python train.py --rotation_deg=10 --encoder_widths=[24, 32, 48, 80] --decoder_fused_qkv=false --lr_schedule="cosine"
Rows from block 3 of the text decoder, named by matrix and row number. Rows with one number belong to one neuron. Each number is 500 + 40 x the weight over its row's rms, rounded and kept within 0 to 999. All counts start at 0. Numbers have three digits each. After the name is the row's rms in percent of the matrix's.
# fc1: MLP up (decoder.blocks.3.mlp.fc1.weight, 256x128), inputs 0-127
# fc2: MLP down (decoder.blocks.3.mlp.fc2.weight, 128x256, transposed), outputs 0-127
fc1.51 100:559512523503475528471491542559468499437493494431513481495566518525491467532476497561478510477534481477510522455427461519514530570556441494542533428446531503563570524471508430547486525497535567482533473555450502640431469545494524479479495500472486472464448477588464508468403486492510463492554438478442468465475477484529535584413516518510498503480492510512463545540516549533461455491526
fc1.52 094:443470567444519534538454527487500503515552509448584576476474458513475575448514499564517471492503405494516448509538572465526478517474398532475539452461569542512543494449495460445487476511491563538462544496436518501559528482509491503500524482520525486382488467457453522467527540470464472461510441453449550471469468442547497528485536521554551523548546542483511499466495550535436487545530
fc1.53 099:453483492469506480541496509481483532514544569504512525511416468425568432485496452511478505471475482485502512522561624482501423461458443549502562546506521468547522533591507465531550469464447560484537439516522555566538554529506481452484462487496514453485478524463563414493452500430490501524551517490479565534491501428451470549510533490501458502501494501538454571427449475511530560531510
fc1.54 095:528466488516488396465552510534404452548498478486525465543512483506522422483601508550548496523473497469477498490444459486605522581471507532527427487485474494510507425510535463490518452503501554442492476450463570563502474516511487536545461482430524530549519529526568548543471560402469495534494460541487496511505531511501553488528578493451515430477520513542497549493513509432453496447477
fc1.55 099:492463462493549487478510567511422494487501507531502473497563540467512506532551527573493543468475421504490469504404473485476481468534491509497585470453534480509562471474478435567568505521561563515562498572413460533505559471483502555470490543476550429389556428497462538472484499459469523501474443490548500521499508511524507580441496453544477497488522457486500582526477510495491432531459
fc1.56 096:491489501419542452461468436536513506515491554525467534519550474455490514471426517422495533440539521507496508540558565498446449482517532532492491544544510440542498498462561511481541499473585525521466541488499489494493526454591469476491532405409592523482464521516481474576510520554440548450547472515537519528465485412481460458522463540537510489512470602518500485515444527501525506438448
fc1.57 094:459512506564629508464508540523443555569472595498550506533443485466494564474543576465550442467542503479485462467524495460500533529437492573432562512537510572423456452543491448434521547419532484526500519506465506481488535489504499484493557464471493436410576497453480461469520472456449568475522541554506559487478509490494504498505519500455518485470522506528462466496511543515461490492514
fc1.58 105:450544523494502482494469456498462467504462537583508492551541521460521477506508497500470507529556516494490528500500567460475431534486461575534526546473573444530525471450624484497484481567522501476419556522596428517524483466533449472526523483509478474516529511415483535552483502502461511524471470486470521555469453399560482479512468490473452537464438542569484530461491504448519578453423
fc1.59 099:557570482491495480518483534522549514527435524420539481511484482494558529538433515463564498500433458508434428498505482512478468558526433524549492497464504531513485513567506491458505475473532577472476491494502565534510533522435449497444510397445554526504492511512562538449437444467535547483507440535542543498463516475489389550515454470575570483554470502499551471506510442478528574520483
fc1.60 108:475524490512484434432461530560505493493585576506594498542534481537467570547491532544480484479562526456512471462452472491549483553428418498537508421456541474527488466410550463496513517510532566468462448503478498518538475396485536507474509418463529461473481490517486479542526492494455538557505444524534546461490500493497486544458489490514500438473502525509410542444459551521557549493552
fc1.61 109:509468470503557472512469458450546495513495516543482475506456569483491477488526470549484581546528353447486504480528507442456523474464579511475470435430527515508591460511476476500475509501512502469549580539494463512504531527546529602455521512541491476509479464494586543434529525449484542521462464434550557472535526459456437553472479477533544487532497516504521547488516483495430577529466
fc1.62 095:479511497540542561452519524463471526498486516499528520541540508520516503426526433555500520557539439501428554503524507472557508465464455553512546437509541496552474509507422444545602551463474502491461540465440449526463579402506526518495486520484513504423481496459480512458528433480518598552519533462517509449446454492559441501486523517509464478515554512490495577555425490504520440498552
fc1.63 096:515588427464523574533466496498495482502457541487553507550513480464466527470547554515462476472568511440462485505529536482562476464447537537442463537531532525524616513532457425478553516514539566503530461493515475517491520498542459498525566470514488454445495431473522418490495459542520537497468461538476588453485430505558511556555449411474480436488501469491472540474431491511539501540470
fc1.64 101:487446507478526482551509471529458507488487497525479524471488558409498533463508595451539596430489478485474505409499487449543483481520497545455535511515470419492568464500488522446548552451570536565593449506466497472565509542498530495434494475515492436521532501544498578471469548584488534545482438500480582444506490485494479517508460463513512473470572559482461494428470524519543490482491
fc1.65 110:523476429495589471590536485449553533451469439459524483443433535491487476489498490514498545469493441505490441516510499497492522521482560566520508457515588506482590524491515495565507478503512515488566534493469519555488483520478479516556417449533641502534473514488516564544454422470481441531541522491501498488478507447507477470426501454501520428581560466532479484450536521477519495501450
fc1.66 094:472532447521510500585554522585543523560422465466502426520545453493527538487499466478517540525437494518482488526545468414434530520544392495450531468541519600505487493466462437535543496464480574475432523488481467471500573486478478567490441524452547488506533532451531520497496458556492550455559472592510519506526516504538517551491482493524583457529475467465476485487497471456453487510489
fc1.67 105:543489543466490528518497428498515537465489501550549520475475506558484483522432487557501516510565543415506507517549500469463399497521480507440551464487533458537516482509522448541535574565502490494519519562451453486442456445477516561525488427524554502479459514544478526538457508506519463502504513566490483455487505489464411515432420523492450500410562543599472525440504470498427550524544
fc1.68 102:485431491453510563512481530512455468450560517535503456496490556517496472514471611537496559529536461449502514460529497478531434544568447482519450431525537493593485482458536456532517439447475553437474400516435511452504511522505430542525470503497474504546502493494544491543467505493503440508496518530463479456534464546432511478489479544454575428539588498566491477545551568471501507525507
fc1.69 104:588536518537565505482533456465482490500459524596452449493523587448590392480532496479465451471533484486494533525531543505562482582477536534433510470479470516517530478472527520594470501456499526480515540536506504515457468481523498550559441500539565518481486421512467463563494503454411475471482498479494533480521459429474443527506477536538502447533467511479503488521536486543474502467392
fc1.70 095:459474475486578459483454406504476441471509508584497498539544454501500467551451528567447527579538482492476497575504484494511528433513488511487426477485486459507508486450517492487527508470542514436478470510431549452507496497462529618496551475502517513591521426522509508524505485454517582481448491535438509465532530522497481537422511541480504406517549592534497564507499470459482463523456
fc1.71 104:516534508509490541478518371457517453476500572476491474629526509439524546444458430577499470532521464441475547507515528493489500548536531515489454468505490545546504467499493464534500456475464488478544605545554462497456435444556562539479540505492550553494494474497514445499549574466527540476501522542542543501512526459478520488462498438531498505400474505556482484484522491473411523475478
fc1.72 093:457502437470497497492532505514444479493530494522487504533435461401553518463535515478488523414491534451486482502499530494576536533552569536554521475481481460476550452560480553529534562450560492485478462549511546542501477478539549465551503479428530475468533528486484519525518467490482500413492471589412497468507532501585524517507518412463485470451501555477413534530447476468508605535511
fc1.73 093:464492519503542426545538461496518510548482488464470483492393474404561479472493445483548542478471485449485477527479524507513538493470588492477547562565447489503456471566481549462513447514581516472544450522497565460525469490487530476444466455505484483457501513525561474458519500493478525506493512544515595543507546523501486513483518464484545390517591544505491521472551500412474552565430
fc1.74 085:537498458512508527547451480544477508497506446542523524511522554421581584450460480486494468520527508496475471493467451450499494578527501476480525508501562509446518404522533528492483455442490488508516608564465427471470542514519578497551491510538514525507465492523503541493525421584479427448503488569542470452484516484554471544419420508558571516547502532518488454494523571499498455474509
fc1.75 096:467519500487467488504533523493491547464528536495558526492474474458473494511519539402520531484558473456521475523508530444505459577504554550555532477488514488517541492534505470506516521539528561530509502542463502514496444476559450493505455473490489446511595536504523476489478459539516509549564458543486598375484456474505470515494482485539459370427552564477436569458429421500505532528483
fc1.76 101:429458561525486502488435472569421484476500484501491451467458459478503480500496503464565532568532456463508500485553518468477476514571485470503513486528501469603479488531505411510527509500497534497507535547469466381448416549532511524524446523551515538511499492515527510482453562521551460492545507594442514532490494518468531506419482498476517404454574557575524533584508487475479486503484
fc1.77 120:503499446502579500543486468503459496547461538547413545528470522437513519387509501494511505504543410436526505515523548470538471506499523500452522473476443447476502487506533525551502508485498608538509475560454547474483521478481561516491519393470519478430494516518546573564515479476441550468463539568513557468484466426502465509462497494506472493477614493593453487459509475483507502510496
fc1.78 104:523465498459491461544521478512499458563481561529517536552453531524577483461433518526516569473468497519465563539473526489529467550500437509493446590444532453527467455471487467440509459441518541457445487437489505476549584497464507545499552381434519548536470492480496503479478512558479505510508436481526528552512554425482440516516530543447520489526513467536548483428533520463505588453522
fc1.79 089:535523445423529572521536473499441471579529515426559500572463472475469487491504513537533465535483589507509463472477514507462513585505482530514550565528602525532587474460509489477474551531517475495436506492530530553485429532532469469496505437427510519416454526478463509535461496450462424481538478575447495483459488477530513522551452507492467458495443517506532467489539554491427523492452
fc1.80 099:578526550429540527480513494468541529441442577463526468591445547499558496494478453480444518493437536481457530473529478490497419547560535530584465490457523468473486444492527517463575558524574479505504539477524533512488515491477512514537426460488534437521521421491492483452453542467534465445566412508532493451463554514500488511489513504512446488462513519495577431538538542545507504451480
fc1.81 102:457462496491528450543549473549500538526504479432530487453528483484555443507499555553499535475514463447511512564509493472505485465484517563457529510522537539472613488512539455438513553442572516530527465489483556455496575501580515522504486495461580433484545455447569533468466542465430502450580518477387532503510516481534519515471510506457508435526495554516492490517465478429438473460447
fc1.82 102:494471486475542583542453512455400504557474526485486462479549548490461522499517553533451533500519516486500484427466538416471425468492477497523418436450521471576569496416540446536487574506501499498485542471526434550459508457550493530561546470441572541483502515468481515487481541462539536459516455457488475496525533378530526501509497546507512557495468531531547565508517513522484511443527
fc1.83 101:463521510371508514526491462468511508498558529482512583578463553508505510493499468589470502564492530486514519521505543482492428468508517458499531448438520529507475482513512474462662493441493498554524504534508549440485490510530473533472514467519479440433500456505493473537533622443529488478490447468537491505495527493409528507466516501519457509468464515513560473493508489566451546415505
fc1.84 101:495509451509615441553507465463582480446457521522493479521478511430444499481464523482458501510535488512473513493492494456496530524513530466482510517484571532526582558521572541534521500447503533507407493536445493469472516496460458547472480485483494537517491431479541593623528523535475462477499491431401515472526500533458470451412489491569487485466600551513472474528481511467475524487483
fc1.85 097:530495455475527554539502476522484487519529504505465543517519566503545499515470570478470564431546568518472515522536491486515479463483517522479451469490480474500539565432467486504484535481489472482502544484415570487478656499448510537558529398447471439517480456476541511505423455458503561538525524526524466453509417477454443473517466543537522487517535531515542584486477424456531462533517
fc1.86 089:437514435478500486510412473497501454572521517455511507551538508501462514493496511575514549499472432511478419535430509501568533470537507453493593515502607473443479486528475451487534535488463479497530528499527479427539473452527579477385486566451573461508479557472526571487480556545538477505546521515499456569515489482500533506441518486500441459481543516577518469449487525522480481516484
fc1.87 105:522521497513550507467544541550507556459482515552497497503546548437483558485470491474506501463501550468506571478445488401482499502465521524454469552486457550525491513503451522492582504496562491491459526511474468521427560470492553554537550505516475494458567469526426470591514492462482512494462434487536545470461515517497548573550486622461464563519457459445445494420447540513453506468447
fc1.88 110:505468511492531425462487427483472502557497485530486466453467553484450450536511519438527542446497394507495460486481472414392521471502598523525507467510489417456472495502498464484507582530565490516537568513515483437495503469521536551481528504519616494538536473551551610476475538420515500507529474492512524576468497468546519524463535478552509503501504561549510502513461482510491480463492
fc1.89 108:414461442516564426540479484424531537483456502511478488508550509463474529456529550518536505544489508504474490530483499478486498462547492458449512608499533494518471470539535460564559509375490517454510505538525530490486558474449506480518459569442546482540515544462470495551509529539540466549548516559452535476537503428479553525502460551451417501533483509577446427463524519477501496454430
fc1.90 097:510510484486620531532482488545474452533488478451468495509570559440525426473461513528496559521480486527463476519594536453498420497514498565396426499516528512461520477473560481438481549443540521556498503456423531493471505498504468546527547517541533516477470481462539511533458489455558524437533480486510509469479517488469509503490508564493524516550471525584529517518556470446521417429416
fc1.91 102:517551512437522521468525422458488509528445555543510494512512469508449557468551513521503527541566468448466483494470523497472514540462454478502439506499584448503552485502522456467485568524511492492437557444549364504455482501535559540530539482440537524462443518402552514487530460505520453538476473489508495482453485424587480542522462503498479535478496593566509555512462459528533557494485
fc1.92 098:501448516470509466520437440511480549460495494481513446463486485456562478565469507436447516442512516511513499483475564497455480571551455503477490560598540472519571527505604473510464472552541518525532505553572454507493510527549506482532484448488522434457499417519517523503463478536470461512592490544530521442517439395487468516518501423590526464469515560500474514467471497507510484432516
fc1.93 097:506464461446505507528419489553458429509491481458486422611528489451465527469487460534538503618479478487495448516472551474497481443549496434515501514488520526489444480492557498503521491514488509474444486510489472450534506451444560530431575542430467506518499493504571533475511590505551560486454494541505457544468505522469484491454534518522503526516566543603584515475529535435511513554508
fc1.94 100:497503469469488531547493576519473564563447477445532475501432458435526421516469503548504544432514540505492493455435533440591467521462579550478455507468480528523553544438471507532475558483519524474463516484459514501451551486500521459544514502521488455502518543502480467535435448536457531530569517544511487524426427487497529510509591512502495488590555495562446498427467543538477470437484
fc1.95 105:507490503508522450551544531520441487509533518508555497497495583486627533524552561502505489434463510455475572485438471445451456487493537470545556507480500412501494399519477490533512482441574489427465510484557472533509515462540542587460487483472489507462565496521482479538487552452426400502504432504493527480522502487527496530414539521489527458550534454553510509523544537489464534502487
fc1.96 097:464440446516556459527463531486445493501540514485517417507491514421600530497543570451511510417469462497496459421496483453526469430542532522515464519443497509501554472458455493557502483412550539520538488519486502537532498545544530541467517543441514485505554432480539565492498545449447541463513460517514534435537479529454489464475534551475531511537570432510474581474503466515470538577527
fc1.97 103:498523468525550528584491530534535531565497505395535425494527524508550487517451427557465489453496506475507580442519486449414464470496552461511582472478515556524480521474487431524519522477480536455544535503494472485498456415489490522496436463510541495378582472546536480519497490551531535469527487503489490503531599450543541498451515473547547525502539463513477492481455512462468487423522
fc1.98 103:499509446511548510493523510478584494513436441492523481533525578442530431516524487556478498552522507516464487490495482412511469499501560636513437479419483523484471454535443501556532525491535505414536563502476418508434502484480495538553569478525473402521530513549522479476477455497501566488485504559531562486437526534504424522499487536494513508525477504501505461462496564539493527517416
fc1.99 092:552545490475486518524579525471493487449489440534535501516539644510495479456438491496551506535520525491414527464478468503472512512486530497505552406501495505486520490540477500457548491463528521443536444489527492563537460479500485515508533507513472418544586569549523525485484559474536436504484451471458491495516512493507518605496483503500491528534413446456512520491529446489501592533379
fc1.100 097:439578520508542475474449454471509459563524537498473538565530451492471558523472495495484549437496482442515538500477512461556505540467501461463533506532500504494480477493480470497535532487599628477488472558565520452492458458558596536460477536527518455480513457538477437479511579479534482527510449480575483521541406439456505548503501489526441455519506538495482541474474509507442571505425
fc1.101 103:525536473487508469526446510559506521487496489488534388540506501449520511561538490505533442497520508456516498487507536409459444485551549468549520558432464516511487485474488464582505513490495499450490553557498441528506478403521537533514479509490542509415569488514562480579444512402467507495511470555469500571456520458529538518404508510517405474518541453544499511427479570502511512485516
fc1.102 094:497517467550520526500464412466557467531444512555434476521545471464497529467498530496510495463493498479450501544470480506527514427512583524485544534459527437526554505593509523512488523545507472462487602462584448485512492497536554532516518459521533488537523485486503535485471517569487559399507487473511492516588519449528411483489465544553427498457513522448522587421498447440460526488477
fc2.51 097:499515463442495576534539492508501590511472544595480545505440493438501506492522484509478553460453529503519461543478517546487513486439526570474520558552505501400505553482535531378519491518497462574454457462508554465562464550522544565457528435525477490535519480510441507494517483489507528529448509488549550514455559512515489497557467456465421494512472458489477454448477407497551466527465
fc2.52 094:532491501539425455483522489532525547437487502488459507439492551549443523528463447496525493495513563514520528513443476533510493504496612465560497565460456472483473550522513561470520490414443515483442427462518479539517599520455495527526451507532470501519403478517454568556512491541490600528524516491492473533521495603446492484479518478506499468426471453521469441456471457539565513523525
fc2.53 095:532472495532504500486559475504449459483522533513460446549536502504585474527506542516499526504499565581546517547428418491517495497410493453510546493549526443491499476475542510476503489525500442511513452479532526511443486420438434475520531521500505545477521558559502488409438497454466506521499482480504488545557506557540579457478447469529526458534506431548467496497497544487512524351569
fc2.54 102:453536540562577481506476508411499523531554494451445536441507424536455488540465508490494501503566511579507494482551529500524519414442481506438578473515480561498515507511410477519512572545516472535448541488534496489485539574480440492519516551613505474442498478486449440490484473513495547492463443457491518546535433506488429487476425485537498500487512466473509467466503464554524531584519
fc2.55 113:479510496527492476568496473525495493559473529531497485517421521462521486513366528457449454526475509537494500506567503464492504496596483528512542543540447517430466408511542526476526461471486456544527522504512525476528421556537543513481468553501455383577580495483574479509469500530500491448485534501480524474518513531514505444513509524534541433509519485540521400567443455528504543547465
fc2.56 080:496533483547386487502521551493494563523590455518510523454525376474506555491542449494522511451493546486513542409468488486522475524472438474468519556582503468526475425488538527451563588563505478565478499461544512542526458430484489514489471493494541527460533508452481477473494565506492458550461533465480550461422467480511492514478478493538444462506499565513553588509495512464545508502520
fc2.57 092:535481473501459476513495526474480450440449475496429531524461527492510380500493511543521515563448511584442498456463530492501497562455541505483496576435471487492569569571489539526449450532452519497517474484511538576487461551495449503491507499514455559519371469567459508552496516559563501518514459427416500491483466533475510566554493540513502502490520494510512544535475504511558466495431
fc2.58 107:485464567530465487441506522470584506533509480471456502490467550555431481495439460521513467567540558490508567496489476511463501518559472425478540498481482470497494457511540473487418442552473509460511515449451554446532445523420480569480475585537431485469439495503529482424543476509549451496533533440514560500506481511572453504464497605529506485529521548470513440520518569542519464515546
fc2.59 108:419521529430545548543500524564411490530551504556515492529497500459475477507557435512416486510521594495516543537495513493517440471458588442430494538511555425573520496520460490524483520560462441497551482498479475492431526444521545494551561424575467491470473511483458480511544534481509490435477545525485475470467536539450541509457525486530543485464556553456520514479477440507451469508537
fc2.60 113:550505454493516532579544514517455440461498483470520485428534543519524441520539507536510461544437376480473465546564520479514499497568543590473538538472533549444518472535511490522480447468498466549527495541542559465441496563507422428506494536499455493562549448497536510506479475513540438469505505482409483563457481514589513515481433502508466535511464460521544430520508507496451472520459
fc2.61 106:480463430457537487508519418495554520449485500521505496549469551483412549481508497540529456452508533518501516465474515560472552552518455487488442484499414485554481456501478573481479490521415548508527479536534459465474434504549491541556500516497530519510477492412475469508482549441511491557475543539515610456429476529514505481570534518554498536488432514553403574525506486491566483541457
fc2.62 102:543532509464416471498498504503520481465563492510528475476482499436536430505516520450505485550499570535528482528515561504534419511425525418492438483481441533475543446505572519481458490507596507583539481505512494503579472520507443436492519507535500515531470524577566473520491452458489448461522412507419555484593506513446546523537561462446552487503436472517489498499499486528492553516465
fc2.63 097:578572504531461511432532470511488491488478502546500447466464552592492512551516410539513502578490482517480511560471471515482506542532502514493468471457457480489456437515474501551489502475496462432414528512483439509514474526421471489495488466421536529510491582508491515510425434528499494561482525496512505533481581506477589424520571547537502526565502428527505476456543540558470568484544
fc2.64 101:487526525516453537450471478493503441472529478515610538447529475501504533509435508541570503529561479454548550519524492457472480457484457475515467459585599494518475540446491452511536493497479463466445476500435491489489509477502472402527494567535504521512554501470529497584567493517485434392496530468500386521481467526498549485438470496478558462506534470513504531528577561525495538542524
fc2.65 104:457532513527497504491504553488508572518522500483584480535386468447472469490529448509477474508482434485483525442511547551556488565426538540524482500514506503521421500531434497483513511480436505496436498535513515484522462455474516463489543456523482499473452489571498502461564571500525486578503559569592533494488593526513490476483576390519464497472509459562461494508512481449452533571472
fc2.66 089:498479505429501464480436512465393460516538474534519518442601517449558456524517452488477504559533519534471553499504526499519474486493527434470511470489563441505515427457501466595535541479510446474543524520518482472435607519469503463493510484454512531505519469521530605479572407482461546528517571486442507479485509453521539501424550470492545495515465570537500482482495494535509483539554
fc2.67 107:479538513522460463481473549548464512530571549462472464544448449565495525528533438575462518448511430515524522560514537539525550486488426463571506511600474520491571546499487479449513516513449521546504448503532536521510508482395437473460475446523553491456502479474502461520484495505590461522442448493470431519481521510466499484547505421496509438554506524529485463551583465478444475553496
fc2.68 111:493480564483571516519454507467540477540455502476521503482543504557471487465532448469475455496499507559561482430501514499476534529434458534492504491555512458496495532529519409490459461495480575501483505485552546461562452433443503537456472530521537515396444567466479503473522477619555518553546539467554479588533458414532505445518507447547483525479490487451488542520522476456513457464557
fc2.69 099:455477491440483483510554528504490547555539486454540457556498439483430570482541447467522527465501472527433460412462499484481501519515536514493508496575499502532450515497479506477602468575533490558500471534474488515519532530448569421465521466503455474440520459473516564477576548486492420518532572551514516510488523456485560470501559433491502569521496465533540554460503455416484528570516
fc2.70 087:482520528479474505460508488494517507464490516465508577523530570552456485526564523504468452502536461471539522429481545483460492529379490490573495459529481501528534515482438500546422461511433487507501505513540417536478417482490490501488479473447458487483520539451518508475549495470511532482471538454493465534458532472508475483448564495522513555470545414535576530645598488486503561550512
fc2.71 100:442499449472475535535449568535479545592519486464502490537572479546502495480513535543417527463483522530467457501569527493427471458492526505490539597556542523471498513546598488469499483482509521465533481455440582481530516471560495514449501513437547514494516448499522506435475483466511511501493535464541494458367490484538512430510468504477584448509547480483529468581459525517477439469483
fc2.72 091:557584511476489468503501453469519468487470477568511463474514504482583492454454431461478493516490454493536526663484474499462471467457512497513539529407571479501491487527528491482539519558476480515579509578481512503458470524531521495513506521526500437545552513536516473545468522501457471485512446452495452509517491495449558511443389614442507483477493501507556523496516559561481532485456
fc2.73 095:501489505451487579537545477532513540468502488537462509436552512498506509556448531429479531473501525535494501475524506511418517549482448502520434545495554548485582516464530463510431536493475518532482520495560462441423504568465555494514456433487529502529530522445509534511457542534585455505580463488476477475446525466454485518506367514562453547504443525504539452543471524525516445516420
fc2.74 101:449451516475462466494508497463513468486532510555468484488464524543515494552536510528502556469421507488477530555560516542493431470427540540553534482457523505519544584486481460460502538495463503501450453439576566549524531501435443557420506474470503446549477490531522526547453558457485533523469519469512457524526514489367531471580512542541437524457456507393489544498491472497522526533479
fc2.75 091:525536523457486486442512573521446481574514437487538454451453500465584546505475486568507472477453495476530567520453502485440484521532466392574407463449537472567532448507540482533449554498494458453560464468477493508481509477507531514480540545516565495528413495508517555490476491461527503494503494472447470466557549535508563514471533498428563517550462524452597511475504495488563505482529
fc2.76 104:481466472470570475508512509561541582519442471433564539511542560433448483462556507503499485437498579560510539441453458546440503495431524535537496455502474463487489534553541476532465535477451497458538488435461501459496492433462545526505520451532475441441480488484465494548510498532539482475543607493481477475473517536495543390559565509552533542544478507474492491477525492546505469574475
fc2.77 111:476493482501523529529455539520516487572451552519417533477502514513499525478575501501455571530478383434518523467494486476521471526489546491478610446554552490478491524444504498550530483481548581506521485569478492431417556453461489500454514501461532483509529457524536506493533469474577454483444513579469485513487533510579450493449509492492452583499517474568429477468517460467479438467510
fc2.78 104:536574456538533555417427536479488503487559469473550463464504412483501531521524423447548458563517477507575493495516499482534493441441518475503504496536489485463566477531449475568533532532499445526571538532504485556491447495450518432561554527523519517443460521513509480488498479496479501549412544514465459410529492525548546513516551397541557446478508512479426512514478504537465505537499
fc2.79 088:497471535506534446482457516525491519526489462504476548465494470480513527492485493480568444396511543506499474504498572601540554511438502458470525525501457497446447517505447530470507455501470593493516481434484479435506458544462488538518468558513436463480486509508585557496520489533459586494448474497478513511513552578451536482435465500488586533526517410468482520507499440578567514584497
fc2.80 085:475510528459461507481543513558458560516531501450508515403532433491570508498471485498540571488543517501510541508423480510498537493482460474515458463477430471485456425595458534524552503446510507511527443456503424511456483487524509536541480466522537535513522498519458448443468467543508531468481470506422506459497474462557517549466553599459518530561580604476506486473504526502582456441519
fc2.81 092:534558464524462439575465420464484513504479486474457471509464517508529449549473542457463535541506503504538509534467523502493524441499532429507533500468494566521552572526526477513486566513432481598492559484503549507518480483480436507513469577473500508512501423575530486463429549471530566464466433412480478489572513530447490507491505558487464463449531507477448460528504525510428600557481
fc2.82 093:490487496474512534550513446497497512484535466444518546468588408451551529522487513510502508488484450487517510478538475482494554525425500483519471508442440539492632485510519492495507615466519554519475514513533498416407483573506506390507545489498540484509505487471529493471485528535434533508586471523452539477446529459480536491513447495473501498538466615538492470486449504515507462576503
fc2.83 099:541559504500492576454451502464470461433509528462435502401524559496488476514465554507536536531506518516511478508461510511414550560525443491484544525565565493543509455495531495567508487545491501492439451471479541545427414485498426491506528449505519576486483485503546498467519379479493462464511558536485489390451482532491497504504512540541486553493550562510464536521547541465504432489500
fc2.84 113:506580559519465514449513528483457555582470472493537447526531540571490439464596475519495474459514450403520534461518469472489458576473476562551488534494473486455466505462452454486439479509494460479532471500476480555463485491563556460553542495515529444490586484460562469437516529461535497562543565555584450481481498489526513490561555455427471488502492494513533510541481522505457453468502
fc2.85 102:500524570512489546477420486480556527466442477531452445509526489489413528444480545489517515506514439454501519520420508534512515526523471548510483494480496485599515471441516489486427449476493509453514456500518481539502406486542519450451452501558540502530494563531521519469498614564525412476478502463580531571513530520493545527501465470478429526496551479441458497542470551533547538553444
fc2.86 082:553478554479470519405559526537430471475514551518530494553462487440539481509522510442542483444498517440493480450481519485478488609521544513474440463492479545584470483426465488534536446563550509459519476504460495509514463540560468504499501434519444523462472456511493509523580476462407445484546507586511485537472510471506568498500610492499553561494502516514571517498486516434466487481493
fc2.87 114:475504479463470483531484453476501495543461511436528506483409494481491564471508528483537472532449479464498523437480508532499481554502442474556487499542533459572477507492526500498500464452444513478525446546570551438506512444507566473470473445501532526536432519517512502434526539551515475578552585575526472502498539554487515463502553349561520497438536507557504530489516448464438521561542
fc2.88 111:446526523476494537525572512464528516465478491512505540434485477511481447510482502547506454517490529487494574497517562570497495501450451386518412421494425517515484400469504519506438534515521570480505437515539386470485472459503460488524474513532498481536500553475507460471568471567506543526433467448537534494505482534501548500510489559500571515545530493496485495573556510571559448498442
fc2.89 129:567533554550482521490482538552436531538516505487457465523481476503527469532535439489497477434519504438527498458481479489506466602470556565560535437512502486486540532459432542493443475626529476483521482511520507506459450498549522530485564456514449456415543448543543518451475485417441470506497504469510476502470520524504451437534549459550544492495486477479568542492461429512466498582553
fc2.90 091:514485457503477486513524488429455457500558456467453518510558415508547527530529470451497489522468500507484450563481448510501573417524495500538542504474490491498536514477472508573508496505532465562488560519514458509457563523535479494459448571484535490473591564465467494446466520625497557474514433453474530541534483482439494461450419543578472469476550533461556493478566567490532470529517
fc2.91 103:570489461501468438460545551473538590489566513440507468475519480531528457526486413470511494512445513553501505522503567570479490525489504479543478539393482528507478442555487517479500515488507502450439559525578544434500494541473471550491404463460515486490523493544534488457548495511503460547502487542453539485537409453502438485533492542519479578452468502479533467501531625511465531508472
fc2.92 079:505474537540442446438516464522513488554542468522470547555471475529527552448447505452445477441458552473514499527472478487545466488498522467562566439483439481528511505502517502488497489484521491491447499516496479489513554504483485547503387543497527394526546466434476581451470517509562459503490521477515499598503505497491537415527542549539482430462494483507498470567484587498595494576548
fc2.93 100:532573501551515498427532434540562506531469514447496555471487527473474419450539492428513482442564490441560481473492493502571498558524533599483491455544508485525475519474469511533480470520565526506554517541474522465501468495479486428580499488481517500493459469498479493477511431526476445493529617532534517565542514474561529481532528444450527525442452464534433455516523507460539450416488
fc2.94 101:528481406516497498474549506437441431566464523544443507609390538499460528488505584557526464536514450490474492514521511433488539563550454533504557523528467525465461491531501513455500470523418472563489546535470527542548434561526460501508516480481478521478467493480540495500464443440513533481488512529519528544419564485557471503499549525468455496463459431504584529521543483475533488521491
fc2.95 092:504567509518550422430494506493505497485498484504496510461542563463536482507467488440574495507451508575553500490454488488459442540524491485517431547515465438466496570553573493427524455534516508474515443502529581514527511572492564423522577493481436541523464506544548527492463429535530484541519525536555469457494524546535486548494490510482560510497413435498473503434459483470524520494399
fc2.96 094:540474542499535530490465472474548505483476518576487540479575486531468489487453459566500469542501577501490558531514495518448459502477472453525543430478425483526478473489492471494527578518473521457494543565456577486494435469492584536533474429514492558437468580498502435545516576435513469529524557505503461463473508410476617504554495458516452460514476462441474535504514521539462492479529
fc2.97 095:507462527469498437517490473469493541496452517553604574551505483526509493508564498492575470518541453475488502532441486510543531498466422442491496504533558383430513500524524501422503501538468496545513522500478522445482493550425535434551579453504580501483511518436473514518493538478488426484463535527446441524500493501493553507482480469433546476510488451581465492513574485508561559451537
fc2.98 102:485463571525442465506499531533480479489504478413530521517466507608423498496589535466522470440548549423529535436488495481561479539520542468464505487611510467507564462450502470549493486429511520516515449560509532477493488479461480435539435464456502499462448503454571615471524516517483444464516478503495506539490509523551562476449528487450507527522518487511502518516501446477425536506563
fc2.99 096:450463443568493452420478516539480474566479517533548486546428356490534516486549462514482520520502477476521476484475526489557499558498488549512511562510523520482528534501541502518530476521514547506450556502510532422489520471456533483494458514482594573467488448480409479507538472607512543496487515511578538509483471522481479395498550478534502437432493520533499470486479533532525416484492
fc2.100 079:505438462464524429480571557509554506434469470492508554464471511543515507532520498411533513509436438523532459397477462461489486540526528467474445512444457468469540473593523541527455527502507520543509581464510492538510453519481482524506516502549477493476497476502429486555542479488386527541562559595488520515444501470470475550497556503521496499550537559530529504514513410480432496474472
fc2.101 105:446467601550546503545501539535486508522501556452511521396507512444565531566537541519532522444525464525566525482471525515567505524547403474489548469551493472530505546483572478427578521455555472517474470500456480454496549488477488405499483512482501449525529480487500520429483447524443465491550513455570435505529527490478465506470563396480493464508506555512493551513497466482506490452491
fc2.102 091:515545581424460511521471516472496509527494456355527599493540452499492447430549424464488527471522468513493542444534545447554525540459416449465536506564560531531467510536471525523499488445459517562494469481476511498472516505474514470470558473499458541472411478508493514459532517506539538542535452500521503535470530529493469541420552464445472589515515463536548536465491500488491518509550